Weights of a small image classifier.
Training: soap at rate 0.0031, 11300 steps, batches of 384, held-out accuracy 98%.
Rows from block 4, named by matrix and row number. Rows with one number belong to one neuron. Each number is 200 + 30 x the weight over its row's rms, rounded and kept within 0 to 999. All counts start at 0. After the name is the row's rms in percent of the matrix's.
# fc1: MLP up (model.blocks.4.mlp.fc1.weight, 384x96), inputs 0-95
# fc2: MLP down (model.blocks.4.mlp.fc2.weight, 96x384, transposed), outputs 0-95
fc1.245,094,210,213,186,180,214,181,205,179,200,166,184,217,173,223,148,209,166,191,193,258,182,223,251,204,180,146,243,196,180,164,235,218,170,195,203,209,163,210,194,205,173,270,185,196,189,181,220,207,180,165,245,211,191,269,195,216,214,253,191,145,211,257,158,253,168,213,202,170,176,143,189,142,182,204,195,246,224,263,226,161,220,179,183,209,241,229,196,244,231,195,162,226,164,208,195,167
fc2.245,092,194,199,176,227,225,197,161,221,210,232,227,218,248,189,181,207,239,228,199,165,201,214,159,185,176,208,198,283,212,216,195,203,219,235,214,251,160,242,213,174,206,159,241,130,247,173,155,185,176,186,175,188,209,208,187,185,232,225,185,211,213,189,161,148,165,256,232,205,246,213,242,237,188,153,183,143,162,178,159,222,211,144,212,238,216,204,178,166,219,204,230,178,252,183,226,185
fc1.246,107,189,246,173,199,171,213,240,232,174,226,225,177,239,149,218,227,268,174,196,196,219,253,198,169,196,230,181,183,236,287,138,204,218,199,161,193,233,225,221,216,199,214,244,202,232,198,133,160,194,185,247,250,187,184,253,174,192,151,195,148,205,199,205,169,241,165,195,229,199,204,166,245,238,217,209,197,181,184,187,238,224,180,212,226,219,214,155,218,209,258,196,199,211,192,182,189
fc2.246,088,247,210,188,198,192,172,210,195,186,246,190,179,213,175,210,172,226,224,146,186,117,216,211,198,258,182,196,218,209,229,178,239,220,173,238,203,203,270,244,250,162,216,250,172,150,239,173,216,139,237,192,232,179,163,195,237,190,209,200,171,202,199,204,135,174,224,186,240,186,185,217,179,176,172,213,237,213,186,187,236,222,118,238,252,221,192,193,173,199,216,224,192,206,214,200,179
fc1.250,074,168,216,208,179,282,201,163,200,201,176,245,210,201,203,211,192,240,179,232,201,237,169,183,221,169,218,247,156,193,220,228,225,206,171,225,229,185,259,170,218,191,247,162,209,237,165,219,184,135,245,174,167,195,194,232,191,207,219,193,139,223,190,216,146,265,190,213,206,198,196,203,183,236,218,138,208,190,164,128,169,190,172,227,168,250,207,162,185,195,202,207,247,183,226,188,174
fc2.250,078,165,222,167,182,200,199,202,221,200,225,178,251,149,224,197,188,214,173,248,208,162,182,164,173,151,208,216,220,215,219,200,244,161,166,174,249,241,194,210,256,176,149,176,149,211,201,233,211,130,210,230,152,144,233,201,178,207,237,147,130,191,155,212,181,233,230,189,180,205,202,184,222,128,210,233,207,183,166,135,186,186,166,207,199,194,183,232,203,204,191,184,171,213,218,215,206
fc1.251,095,216,161,215,207,288,186,198,234,193,209,187,205,152,227,202,180,181,215,185,169,194,174,230,197,255,204,193,196,151,182,143,223,158,187,215,203,182,225,228,203,185,187,152,265,226,202,152,151,227,147,190,183,197,161,220,201,177,184,202,238,215,185,233,227,168,175,190,204,199,237,163,217,165,213,201,200,201,140,183,147,212,168,178,154,197,193,201,205,161,205,184,242,231,178,236,105
fc2.251,101,185,208,169,212,160,240,220,193,192,163,166,232,175,201,204,222,184,162,230,169,221,229,194,181,151,213,139,169,255,201,183,220,256,194,190,160,250,178,219,154,261,171,142,170,210,202,170,249,152,197,164,185,180,208,154,180,203,169,194,165,234,168,187,213,168,212,127,205,199,211,201,186,132,230,231,176,187,190,187,152,177,222,212,150,219,179,173,213,177,200,175,173,191,181,195,242
fc1.252,123,200,190,205,203,199,193,213,191,192,226,192,259,236,161,237,193,179,211,171,241,182,203,199,182,221,200,161,192,197,236,189,206,225,229,201,183,174,252,205,267,231,216,225,168,170,156,163,167,247,151,205,190,162,203,226,169,220,258,217,187,205,151,240,145,224,215,272,224,198,248,208,263,286,225,191,224,154,201,164,185,211,210,237,212,191,178,188,173,209,193,227,187,186,181,189,145
fc2.252,110,212,258,133,237,190,172,187,197,219,232,164,201,202,219,245,230,171,252,221,217,215,201,164,185,255,229,215,225,137,180,229,170,191,230,178,200,211,218,236,203,222,175,211,183,193,172,228,165,198,220,228,259,170,243,211,156,195,204,218,199,208,188,153,127,173,209,265,206,174,225,200,228,248,159,221,207,245,250,159,216,217,242,227,198,157,175,235,203,215,245,229,199,192,185,198,208
fc1.253,117,173,155,187,248,183,226,253,204,217,135,194,158,203,205,196,200,244,236,218,250,215,196,183,230,173,147,206,208,186,172,208,190,192,205,164,151,142,170,171,209,159,238,140,213,223,204,195,239,172,239,234,229,210,184,202,192,173,240,205,200,204,201,182,254,168,244,251,164,177,204,248,216,156,193,201,190,199,211,140,171,246,168,243,240,183,214,217,159,235,225,200,222,180,219,160,188
fc2.253,127,185,179,189,103,227,149,201,173,248,246,188,163,218,220,177,176,203,166,176,154,178,178,188,216,211,228,181,240,191,218,144,188,180,210,191,248,232,188,211,229,202,177,214,155,204,154,229,243,176,157,216,243,250,190,225,230,184,262,199,159,161,174,210,189,172,198,241,175,201,187,192,195,224,226,164,238,264,168,215,226,207,223,201,197,248,245,156,182,180,186,221,196,182,194,165,209
fc1.254,105,235,184,180,278,249,176,168,213,175,244,194,207,171,231,218,200,236,214,248,200,176,217,132,202,203,195,189,242,196,238,226,205,221,198,258,162,226,213,250,170,205,163,165,184,225,247,212,157,224,183,209,177,136,186,230,180,189,177,256,199,205,178,186,232,207,160,137,247,198,229,211,180,192,175,182,188,152,236,219,197,233,211,152,152,199,198,262,176,182,194,201,175,213,185,206,191
fc2.254,116,150,193,240,187,188,262,196,193,177,178,220,204,232,255,171,201,231,191,274,197,204,190,184,182,161,126,194,244,242,256,196,196,215,195,207,208,265,214,261,173,178,159,181,179,208,207,243,214,192,182,207,172,225,206,161,185,214,184,278,205,249,193,194,196,189,198,213,185,157,209,219,124,190,242,201,148,194,175,177,223,193,182,226,209,222,159,187,195,178,188,203,230,214,237,215,160
fc1.255,122,185,210,181,236,197,191,191,197,193,210,210,207,194,199,210,173,128,221,156,173,226,201,194,241,224,222,131,225,168,144,228,211,125,218,205,144,200,184,232,231,207,216,220,146,164,178,229,219,195,226,244,204,182,136,193,200,207,175,234,186,156,223,203,149,173,211,177,220,139,232,210,193,218,220,253,188,207,187,162,198,90,224,178,227,212,202,190,182,185,227,223,216,213,203,207,188
fc2.255,110,164,228,192,244,166,218,161,238,170,233,186,201,179,221,223,209,160,157,169,173,222,226,175,172,180,165,168,224,171,201,241,214,184,231,222,175,196,208,190,172,218,229,230,184,147,201,229,206,171,221,241,212,205,200,218,218,151,191,195,205,222,231,202,139,162,271,168,236,167,215,213,206,232,141,229,139,236,142,178,215,152,198,180,240,257,169,226,149,203,176,192,216,190,168,182,172
fc1.256,088,224,231,176,215,189,197,203,254,180,197,193,178,288,207,200,180,191,171,155,196,189,174,196,194,227,212,187,177,154,186,174,223,210,191,222,201,194,176,165,165,285,252,207,155,202,234,182,199,203,230,177,160,162,220,216,218,206,162,232,176,197,187,195,242,201,164,188,198,158,192,251,236,216,187,288,136,209,172,253,166,205,223,191,196,203,205,137,207,170,238,194,153,211,235,188,200
fc2.256,108,192,182,217,168,236,221,183,172,204,197,188,189,117,210,161,177,221,198,262,184,236,200,217,159,184,212,206,192,215,196,219,191,200,205,189,244,212,221,231,249,160,124,172,246,178,170,180,185,206,160,231,241,219,160,137,232,188,188,177,242,221,223,217,193,232,203,220,197,184,231,169,214,194,208,149,281,192,209,153,258,191,178,184,182,186,214,213,180,154,174,200,211,143,147,193,210
fc1.257,093,217,102,205,219,167,205,208,176,170,168,200,209,213,192,181,229,193,197,215,236,196,273,182,136,251,196,205,207,231,238,149,129,183,218,225,219,212,198,229,208,185,186,227,215,193,201,187,207,215,150,219,243,200,219,180,183,214,225,182,218,168,237,144,233,176,208,191,224,167,167,171,159,158,190,191,188,204,246,203,287,144,231,197,223,222,211,181,214,188,237,207,221,211,174,243,182
fc2.257,098,150,202,151,200,161,216,208,209,179,184,223,193,156,205,197,189,186,192,176,225,199,178,201,146,217,133,171,201,236,159,219,153,125,161,163,225,183,208,169,216,212,171,201,226,200,225,204,223,169,215,201,150,172,224,197,170,234,183,174,152,185,144,204,237,137,206,182,180,191,208,193,214,132,217,215,224,203,180,201,232,206,237,217,153,194,155,215,191,218,198,142,190,149,151,240,151
fc1.258,088,247,177,220,171,230,225,188,245,167,223,195,185,176,173,187,204,174,156,190,175,207,200,170,197,247,238,171,172,171,131,165,214,210,198,154,212,231,208,159,223,192,162,164,196,224,195,154,233,134,163,214,213,184,195,196,186,211,195,260,182,198,148,216,181,299,195,212,196,221,278,217,203,199,199,150,186,204,203,193,238,169,199,224,199,184,216,182,179,218,182,166,204,278,174,196,192
fc2.258,108,254,194,178,181,192,169,184,235,189,171,183,189,197,159,172,184,129,179,175,168,209,224,165,207,206,164,200,201,201,171,180,216,177,165,186,201,237,199,171,225,204,152,139,183,197,198,154,224,161,181,233,215,193,226,148,158,197,217,257,157,215,176,190,166,205,244,224,215,216,269,208,186,242,155,156,153,212,217,177,218,189,175,228,211,162,231,189,204,238,194,184,205,288,140,188,203
fc1.259,103,251,173,248,156,160,205,242,141,240,200,274,196,224,209,177,181,251,180,182,178,166,240,212,178,200,224,211,193,214,152,178,204,204,196,166,239,216,200,196,187,200,201,238,185,192,240,212,213,199,200,281,201,205,243,175,152,198,266,219,162,206,176,194,189,193,170,150,191,215,145,210,206,210,222,212,172,213,185,206,190,168,196,175,117,195,231,163,166,175,249,206,179,193,185,174,241
fc2.259,094,214,181,222,177,219,190,214,155,201,175,211,205,231,165,183,213,208,170,253,196,171,189,152,177,226,209,147,177,205,154,166,219,192,182,214,191,238,118,212,237,242,212,168,190,182,192,201,166,205,197,252,217,119,204,176,212,232,175,152,178,189,202,232,272,200,161,235,185,199,206,148,122,133,245,210,210,179,230,182,169,198,221,156,189,208,205,239,203,178,178,190,170,196,207,187,201
fc1.260,085,195,213,216,200,202,200,218,172,194,190,189,209,183,175,234,190,173,236,241,165,254,177,255,199,167,212,226,197,187,219,254,154,188,258,186,150,179,210,158,182,158,233,162,219,153,218,221,196,197,180,244,171,187,180,244,249,235,177,177,200,245,196,250,193,216,157,204,193,237,241,282,142,155,204,181,233,169,177,233,211,188,153,180,181,206,223,232,196,231,138,206,194,221,193,187,181
fc2.260,095,203,202,184,226,159,203,188,239,176,219,207,202,189,267,192,231,234,202,165,262,191,131,212,204,228,184,169,219,239,224,171,223,229,146,217,257,218,148,213,189,216,217,260,189,186,184,194,236,184,246,196,200,186,201,186,142,168,231,201,183,183,164,148,223,167,195,206,200,194,222,182,243,257,218,188,158,258,192,158,177,161,253,179,174,178,165,233,205,212,241,239,220,166,211,200,200
fc1.261,100,226,229,243,203,201,184,172,157,233,259,170,143,199,176,170,164,196,191,164,245,219,194,237,149,212,217,181,195,197,174,208,197,186,175,166,201,155,241,199,244,186,210,209,174,189,140,225,226,162,186,168,203,275,215,217,225,227,198,172,204,207,109,201,145,183,191,216,164,202,172,236,224,140,246,162,164,187,187,221,224,235,215,214,213,197,219,202,209,178,228,158,180,186,209,175,247
fc2.261,098,200,179,200,190,204,221,213,179,201,197,185,187,246,240,106,213,201,280,216,148,154,180,230,160,157,234,226,229,215,209,185,176,174,195,189,179,212,196,225,198,155,234,201,196,206,164,237,199,221,174,240,242,183,199,236,282,200,159,226,188,192,191,202,188,213,129,208,205,192,219,223,158,251,171,146,211,189,167,209,209,184,191,192,214,177,169,163,197,214,229,181,237,249,187,186,142
fc1.262,115,213,194,172,210,182,164,242,231,155,171,220,199,222,159,203,202,225,225,227,186,198,214,170,229,230,188,269,245,185,160,184,182,235,178,246,180,255,149,246,188,209,184,242,186,242,217,183,176,259,208,185,196,184,183,201,197,126,208,219,235,212,150,213,196,179,200,148,249,240,212,227,175,178,191,230,142,151,213,173,195,248,239,185,231,179,165,215,190,160,178,165,214,178,209,238,196
fc2.262,101,144,196,211,185,139,208,189,210,179,187,193,251,192,183,205,197,189,204,234,212,188,150,187,240,178,205,229,213,258,230,220,200,195,243,203,268,193,173,184,210,172,201,183,209,169,214,211,253,120,214,181,181,185,194,199,216,247,216,181,136,203,219,231,197,195,194,209,175,190,208,215,173,155,228,275,216,264,166,169,217,169,162,202,193,182,216,158,242,161,218,244,211,155,239,257,191
fc1.263,115,270,178,242,221,187,209,165,232,188,197,179,217,191,170,182,194,213,179,172,162,178,240,231,223,130,151,150,231,224,218,176,174,221,174,199,215,239,130,204,225,212,251,188,199,195,192,222,199,239,209,163,210,187,179,201,176,178,205,204,188,225,230,212,186,224,221,206,208,186,195,180,148,165,207,229,204,239,176,114,229,246,176,263,162,228,252,210,196,245,214,210,174,251,181,220,231
fc2.263,090,208,141,219,171,229,208,183,204,164,189,182,201,207,235,219,187,231,223,198,243,159,161,195,211,214,175,221,148,194,141,194,205,240,187,213,209,144,185,143,146,150,195,172,193,192,203,184,218,172,180,188,192,186,273,235,263,163,206,205,211,208,163,187,220,206,222,220,207,224,192,216,228,189,167,203,219,174,209,229,190,192,156,142,135,164,185,198,186,179,263,217,250,185,208,122,217
fc1.264,068,206,124,225,146,218,220,201,228,210,204,201,211,141,229,212,197,211,151,169,219,194,178,204,199,150,218,107,215,194,197,183,242,238,228,166,174,170,223,222,257,224,176,199,250,157,186,139,255,242,199,227,186,175,239,179,185,230,168,163,216,181,171,201,180,174,222,208,166,206,178,205,196,163,189,163,162,203,178,194,213,160,201,175,257,206,175,216,187,141,235,188,204,195,209,171,212
fc2.264,082,230,175,207,164,201,210,177,205,207,217,238,234,170,247,225,195,210,168,186,204,232,197,229,226,168,214,187,247,190,167,194,175,260,261,177,179,193,173,213,242,204,181,217,239,216,213,243,293,232,154,242,211,171,239,195,195,225,188,195,247,201,120,220,190,207,203,206,208,159,181,197,229,220,205,199,202,239,231,242,241,169,215,172,254,208,177,204,200,161,237,202,204,200,272,193,152
fc1.265,095,186,150,168,148,217,250,158,127,178,169,199,225,215,213,247,198,180,173,160,206,189,196,180,164,253,211,164,165,294,209,183,238,191,260,183,244,189,222,201,193,192,163,183,191,194,145,185,193,207,159,183,198,166,200,206,201,189,189,211,181,166,217,225,159,207,154,246,178,190,209,155,220,156,223,187,203,191,233,232,215,234,193,221,227,243,194,209,215,129,219,213,180,158,204,221,215
fc2.265,093,153,177,204,217,165,247,156,213,190,228,173,187,234,216,267,254,213,215,228,202,236,228,238,169,231,173,156,212,168,211,187,214,240,252,197,265,220,193,258,186,217,218,191,210,166,216,209,199,208,231,167,183,188,112,202,198,238,220,154,215,229,237,221,136,213,173,229,179,199,198,162,203,175,236,177,221,197,238,186,211,201,218,239,212,263,196,207,206,190,182,203,241,184,154,219,167
fc1.266,103,173,186,198,256,174,189,200,195,208,236,187,168,123,232,231,165,173,194,172,207,185,140,200,236,149,219,231,189,197,220,179,246,178,172,201,170,266,206,196,209,220,214,157,167,244,212,193,201,223,147,201,149,212,190,155,232,234,189,230,181,187,185,195,160,227,232,214,209,177,185,155,174,175,175,177,128,195,215,168,169,205,214,195,264,203,144,161,187,179,170,181,170,184,253,204,183
fc2.266,100,106,113,155,151,217,231,218,224,261,206,232,180,216,222,228,210,184,219,174,217,218,185,211,211,234,213,172,193,158,195,151,216,215,198,185,194,250,258,269,222,229,176,158,205,164,197,208,257,222,176,200,197,230,179,212,194,200,170,230,252,188,220,216,174,194,206,209,225,162,232,173,205,140,201,221,193,196,195,203,161,176,226,217,210,215,209,185,220,160,135,206,234,189,195,212,186
fc1.267,099,172,186,247,199,245,228,254,155,199,219,237,232,200,263,192,190,213,251,187,204,272,272,224,154,160,209,240,193,212,145,158,184,196,211,240,247,178,181,187,196,226,175,203,175,217,194,232,163,224,189,228,268,238,225,220,179,181,220,234,200,191,215,226,216,224,245,187,147,229,192,197,166,231,207,184,244,208,193,211,152,203,171,194,181,216,172,191,159,158,177,222,169,188,190,201,229
fc2.267,087,228,219,190,218,161,178,178,206,220,204,164,177,208,167,175,243,204,152,229,237,212,155,223,210,220,182,173,153,176,235,235,231,177,201,187,187,240,171,178,257,173,196,187,172,228,252,200,193,175,209,202,155,150,172,187,156,195,195,163,181,161,205,204,142,208,154,217,138,204,208,224,190,185,210,202,204,205,178,151,195,145,288,189,242,156,226,181,247,247,223,236,157,206,194,204,200
fc1.268,086,182,237,237,218,177,218,213,164,150,188,193,173,165,193,162,223,235,171,246,239,133,177,239,218,198,206,237,175,222,184,183,223,176,197,186,245,188,225,231,165,200,183,174,213,202,185,177,202,169,192,183,174,194,234,196,122,178,207,180,191,189,256,195,190,146,218,235,212,193,158,201,220,246,217,140,205,158,216,163,103,197,213,233,186,205,202,169,218,194,186,198,192,234,254,247,161
fc2.268,088,177,162,230,162,178,147,225,220,203,151,194,231,206,196,188,184,228,226,145,172,179,173,211,246,237,183,192,220,279,208,245,202,220,192,205,190,198,202,167,255,196,203,237,208,175,220,211,219,174,225,221,216,226,182,219,225,268,212,168,135,206,205,213,225,268,206,185,235,197,205,182,227,231,204,239,216,215,160,143,194,197,156,215,162,201,217,215,179,212,221,246,214,109,182,227,215
fc1.269,076,164,182,211,203,220,201,224,240,218,179,171,207,220,200,153,211,180,253,212,184,194,168,251,193,234,199,255,201,194,246,187,199,142,181,208,201,195,195,239,220,267,196,281,209,161,264,215,171,259,220,243,192,248,210,208,194,182,166,195,231,233,188,181,207,209,182,165,216,221,191,205,217,136,217,239,194,171,229,170,211,196,191,219,254,165,195,232,244,239,206,215,213,242,130,202,218
fc2.269,083,210,201,240,180,184,231,212,232,185,224,237,249,214,228,221,194,211,187,207,237,178,206,161,182,250,200,203,234,240,204,232,269,246,223,219,239,244,221,190,196,185,180,202,195,168,208,173,190,91,210,141,193,151,172,192,150,253,245,187,180,178,249,205,198,174,255,230,228,226,228,219,208,153,201,235,216,183,180,178,192,182,203,219,175,189,187,192,172,158,210,192,168,183,241,166,227
fc1.270,118,220,244,180,195,196,215,215,166,212,181,206,212,204,188,214,172,216,125,166,191,207,182,204,183,198,207,182,156,176,149,175,252,202,215,201,230,201,195,165,176,175,224,237,162,176,198,253,240,235,194,159,129,183,208,146,200,206,208,218,270,191,184,190,229,204,190,217,205,206,233,229,266,191,230,167,211,182,224,140,241,160,163,225,175,208,237,236,155,205,199,167,266,190,150,238,186
fc2.270,127,168,173,209,163,207,164,171,184,180,222,142,173,159,158,219,191,166,233,200,193,174,158,184,188,199,150,194,165,208,148,234,130,200,239,216,194,206,196,121,216,181,180,177,210,154,147,220,178,213,236,136,224,179,160,188,195,196,181,177,224,195,242,184,144,169,202,184,237,162,240,231,220,195,208,222,226,198,191,206,247,186,202,196,199,163,186,229,182,160,157,212,189,197,217,272,172
fc1.271,074,197,202,205,229,216,144,165,166,180,223,218,227,186,166,194,149,217,210,188,249,193,259,123,201,147,192,238,216,192,145,208,164,198,115,185,231,187,260,196,231,251,191,208,161,147,228,218,207,180,169,128,204,185,175,186,148,179,204,221,222,168,173,185,247,200,217,247,193,240,200,155,196,222,174,191,233,187,225,169,202,239,221,200,185,187,192,203,208,213,217,184,183,174,188,180,187
fc2.271,080,240,230,228,145,206,217,204,223,187,171,178,179,235,230,188,274,230,223,236,161,174,188,221,211,206,219,245,177,174,213,183,194,192,260,208,231,202,178,192,154,118,145,197,267,173,169,170,146,202,181,209,203,179,206,217,133,177,232,175,165,205,230,155,219,212,191,155,211,259,219,199,243,192,200,205,228,221,201,230,220,185,227,258,221,222,193,186,187,238,189,207,191,219,192,184,242
fc1.272,108,197,181,273,231,217,170,197,184,193,160,195,245,173,240,198,235,205,191,251,258,157,214,225,234,237,183,249,222,225,168,214,213,237,231,270,223,183,201,242,193,215,201,196,296,197,206,261,263,220,210,180,172,183,167,205,214,211,255,221,219,248,213,167,197,177,215,198,195,144,171,158,143,192,198,211,220,210,222,199,210,202,195,175,222,202,196,205,198,200,189,190,200,161,230,232,223
fc2.272,108,214,143,192,170,177,154,214,141,168,187,199,168,141,202,188,192,171,252,201,251,182,218,220,164,187,191,227,251,221,199,229,193,195,203,199,238,155,192,192,225,206,212,162,177,197,217,220,214,180,234,216,230,196,218,177,231,218,198,126,135,199,216,183,191,190,218,155,221,131,166,200,203,216,209,158,207,216,221,192,198,190,218,153,229,196,258,196,148,198,182,168,165,204,143,273,161
fc1.273,109,164,177,177,191,159,225,170,157,145,185,192,181,191,187,127,229,194,204,221,249,174,239,224,189,214,172,204,214,268,219,205,202,184,271,231,187,184,179,217,222,174,190,172,218,158,176,216,198,211,161,165,156,221,211,199,137,138,223,154,183,187,185,167,180,182,204,178,181,142,144,230,161,238,232,191,242,169,178,181,211,183,189,207,196,134,197,220,168,219,168,198,173,167,203,223,189
fc2.273,107,236,189,226,159,182,171,186,191,225,183,215,270,164,171,197,223,253,128,225,223,196,150,181,169,217,212,239,203,217,212,165,230,193,198,189,237,198,177,188,224,183,169,262,191,257,202,205,221,197,181,175,251,206,238,173,247,195,225,186,146,208,180,198,193,220,215,208,208,211,256,184,213,110,234,229,191,223,200,230,233,228,200,185,207,180,207,225,163,181,185,183,225,206,158,152,134
fc1.274,090,159,202,211,205,233,213,230,161,141,183,213,232,224,228,174,182,232,187,200,159,171,209,219,221,224,214,148,198,179,247,161,249,224,246,206,206,192,237,189,168,191,208,169,221,149,242,155,183,235,209,212,137,183,206,229,231,222,226,202,198,203,154,182,210,261,189,223,234,160,133,236,199,149,186,184,249,191,190,204,187,238,151,250,169,234,243,194,163,223,164,200,197,216,200,166,190
fc2.274,100,230,158,169,196,168,149,178,202,265,191,207,209,159,174,145,198,214,212,239,292,253,252,183,173,173,177,213,245,225,175,178,210,223,154,170,175,204,210,216,196,188,206,223,171,246,152,210,202,235,155,172,215,216,236,210,181,184,186,226,189,193,201,209,249,174,154,191,230,232,214,194,153,219,221,231,193,206,166,214,185,196,242,234,191,191,167,206,196,181,206,143,136,209,184,258,198
fc1.275,091,165,195,206,270,238,245,199,180,198,161,215,250,160,187,232,194,266,193,227,192,205,187,199,227,172,245,226,266,186,191,155,193,175,175,193,202,205,180,251,177,177,214,175,201,232,221,222,193,184,202,164,213,214,225,177,180,217,203,219,196,193,211,181,266,201,223,111,183,243,244,190,150,216,196,168,221,191,160,211,196,199,212,158,134,221,199,230,155,201,178,177,226,207,195,221,126
fc2.275,103,201,175,209,151,251,186,204,197,213,184,153,176,206,249,180,163,252,170,191,147,156,201,221,209,214,142,223,194,188,198,146,201,165,219,200,187,240,179,140,222,155,270,210,195,208,179,254,166,188,205,159,212,230,221,185,224,204,177,185,238,210,193,256,149,157,161,208,159,178,164,194,191,225,184,151,221,203,216,218,209,175,161,182,204,216,179,185,183,194,172,172,158,144,246,169,226
fc1.276,073,169,185,244,189,183,203,228,234,214,199,167,178,168,225,165,212,204,185,214,244,240,214,192,212,164,208,215,191,140,161,211,160,157,209,214,187,215,199,192,194,196,171,229,167,222,193,226,188,223,187,205,225,180,174,189,251,238,172,135,226,166,227,237,135,194,148,219,160,191,250,168,168,187,190,194,178,152,262,159,201,147,167,185,226,219,194,211,157,275,181,189,199,161,224,236,154
fc2.276,078,170,178,204,222,216,201,175,175,144,229,212,217,206,188,196,254,224,140,213,157,203,188,141,217,221,244,212,191,179,177,210,227,190,193,215,199,141,212,239,249,223,221,184,182,225,224,239,170,198,184,168,176,206,224,188,205,118,203,254,222,198,187,178,221,162,247,200,218,253,217,198,165,267,161,195,258,200,141,213,190,173,209,172,225,166,193,261,212,184,211,194,172,214,261,197,194
fc1.277,129,152,219,236,235,210,233,148,156,227,258,191,185,186,265,201,220,206,194,210,143,182,183,197,227,240,187,226,243,194,196,165,206,214,196,212,191,193,161,207,181,220,173,263,211,210,214,148,184,169,229,154,208,171,262,135,168,191,187,157,206,182,154,130,238,234,218,231,197,181,161,209,191,202,168,240,218,220,215,225,229,183,160,207,171,196,216,195,204,196,176,214,194,171,172,171,136
fc2.277,113,144,174,152,214,192,182,169,185,221,264,180,206,199,257,243,210,178,182,244,196,177,205,224,183,216,176,188,167,193,186,169,191,198,200,201,173,205,150,194,146,245,211,224,222,227,241,148,148,155,146,153,221,199,238,210,185,193,241,211,255,203,183,181,201,180,259,221,216,195,202,185,191,243,208,264,214,264,174,164,220,182,200,211,176,215,195,230,216,217,162,235,142,186,154,206,193
fc1.278,089,153,211,224,247,136,208,143,204,218,173,120,180,227,190,183,209,158,201,189,204,171,170,231,230,272,216,233,205,195,258,239,190,183,218,208,195,191,198,190,196,205,268,188,209,222,227,234,222,185,216,166,164,213,169,214,207,199,171,196,269,154,154,163,206,229,219,241,233,159,194,178,215,217,181,237,218,219,180,164,242,213,230,185,185,187,255,153,201,196,185,187,228,220,190,209,151
fc2.278,090,207,215,190,192,200,172,202,193,176,212,156,222,202,192,231,195,199,141,246,240,215,197,229,165,230,122,185,212,226,182,223,213,245,203,239,216,223,213,197,229,204,171,147,217,209,133,202,277,188,227,162,185,218,165,219,243,216,209,186,217,240,194,200,135,179,217,259,223,183,242,206,201,215,208,208,207,184,226,207,221,159,219,235,229,116,226,195,212,172,137,164,201,228,243,219,198
fc1.279,096,198,240,158,219,206,185,240,195,211,176,262,200,191,185,218,201,174,230,171,237,226,211,286,183,196,220,195,148,207,179,217,239,202,228,211,232,160,217,203,208,134,168,247,188,157,216,151,252,207,203,146,180,194,243,151,185,218,180,241,219,213,206,218,232,213,255,158,212,232,181,229,162,186,203,194,178,177,256,235,219,239,208,253,196,206,236,212,163,206,239,173,204,243,214,181,185
fc2.279,093,182,180,150,197,182,133,186,177,156,212,179,240,192,189,211,129,187,230,180,191,177,228,232,195,243,195,221,172,184,230,214,193,261,230,175,164,235,166,218,228,240,197,199,213,167,155,196,199,188,225,216,241,214,238,213,194,201,193,182,222,177,196,194,165,197,218,165,229,210,252,199,276,198,149,196,230,209,185,167,290,206,264,220,215,216,184,234,162,231,171,198,140,209,186,201,209
fc1.280,079,195,250,206,192,153,286,185,235,179,136,166,188,214,179,232,189,196,213,167,206,195,186,192,193,157,222,228,204,193,210,103,182,121,217,219,198,189,217,229,221,184,237,227,187,212,185,218,211,178,174,192,197,150,228,211,187,189,202,198,217,194,209,233,159,158,217,240,208,188,188,197,176,246,217,209,165,241,186,204,182,216,199,232,237,144,216,197,184,199,185,147,201,124,139,178,183
fc2.280,095,257,237,216,195,204,182,200,204,191,253,172,192,189,257,168,212,240,194,203,241,193,230,189,195,191,197,184,220,211,171,210,254,195,215,200,204,216,155,130,198,210,156,159,196,243,212,160,189,216,204,148,208,208,219,234,147,240,239,262,180,217,209,215,221,207,217,245,200,177,211,209,158,196,266,155,275,167,166,164,152,198,202,156,141,223,200,189,218,200,203,193,160,198,219,238,184
fc1.281,102,238,178,206,281,228,159,219,212,254,218,251,201,162,220,278,185,200,188,225,238,210,156,140,175,221,210,176,206,211,202,194,199,179,188,185,178,174,175,186,166,184,225,160,205,220,226,197,139,197,184,239,211,169,191,186,180,248,130,227,226,205,165,232,203,174,158,206,226,203,236,214,181,186,148,228,152,203,230,191,169,213,228,201,173,234,184,159,172,216,201,189,179,251,194,149,229
fc2.281,112,151,154,230,184,189,209,193,240,224,200,200,239,162,235,201,218,220,216,230,233,199,239,156,178,228,163,201,215,247,254,206,189,209,210,184,258,230,226,203,170,168,146,189,182,225,160,167,239,122,185,187,189,204,198,236,177,217,227,197,128,247,201,182,218,174,255,200,192,192,237,211,202,99,218,242,180,240,220,186,199,223,206,198,208,190,209,166,247,160,208,216,206,182,204,203,197
fc1.282,075,262,189,141,186,127,181,197,216,221,226,199,140,195,182,210,198,240,196,185,224,179,187,243,237,205,124,201,202,173,222,216,192,147,147,198,221,170,213,209,191,175,195,171,154,209,162,193,181,145,170,229,234,148,214,174,221,171,202,164,267,196,228,208,247,188,247,197,232,238,221,201,199,172,200,186,170,176,222,200,198,171,154,163,155,256,168,246,209,199,200,192,194,204,203,187,220
fc2.282,094,196,176,215,184,174,202,150,254,194,220,253,191,188,179,267,200,234,259,189,233,134,200,221,222,176,186,213,167,208,180,244,214,160,138,170,210,203,231,164,175,181,159,170,122,168,147,220,131,175,225,205,181,170,230,175,208,223,178,195,226,190,193,193,238,173,204,199,230,206,222,219,199,158,186,173,200,234,174,242,228,204,194,158,166,192,193,142,222,201,234,213,189,221,201,176,235
fc1.283,084,177,256,234,164,171,187,159,195,199,143,187,247,175,168,171,214,202,177,247,175,195,220,192,199,185,257,201,201,224,212,204,186,239,205,144,199,154,145,198,210,177,234,206,246,175,139,211,178,206,160,232,190,190,162,205,215,176,191,206,195,264,202,152,240,175,221,221,224,219,213,250,195,246,213,211,148,224,155,196,177,127,191,171,211,183,220,203,134,157,177,189,219,194,191,223,174
fc2.283,085,185,169,185,196,202,159,170,203,141,201,158,207,188,172,254,211,229,163,201,207,156,215,194,176,171,187,196,226,250,193,210,183,220,212,192,280,234,165,248,184,204,170,207,177,137,188,183,255,130,215,194,232,241,170,201,244,235,205,165,113,238,207,168,190,233,224,203,224,186,189,241,171,159,193,226,192,174,200,152,197,213,192,173,222,237,193,203,171,209,214,195,201,210,228,201,262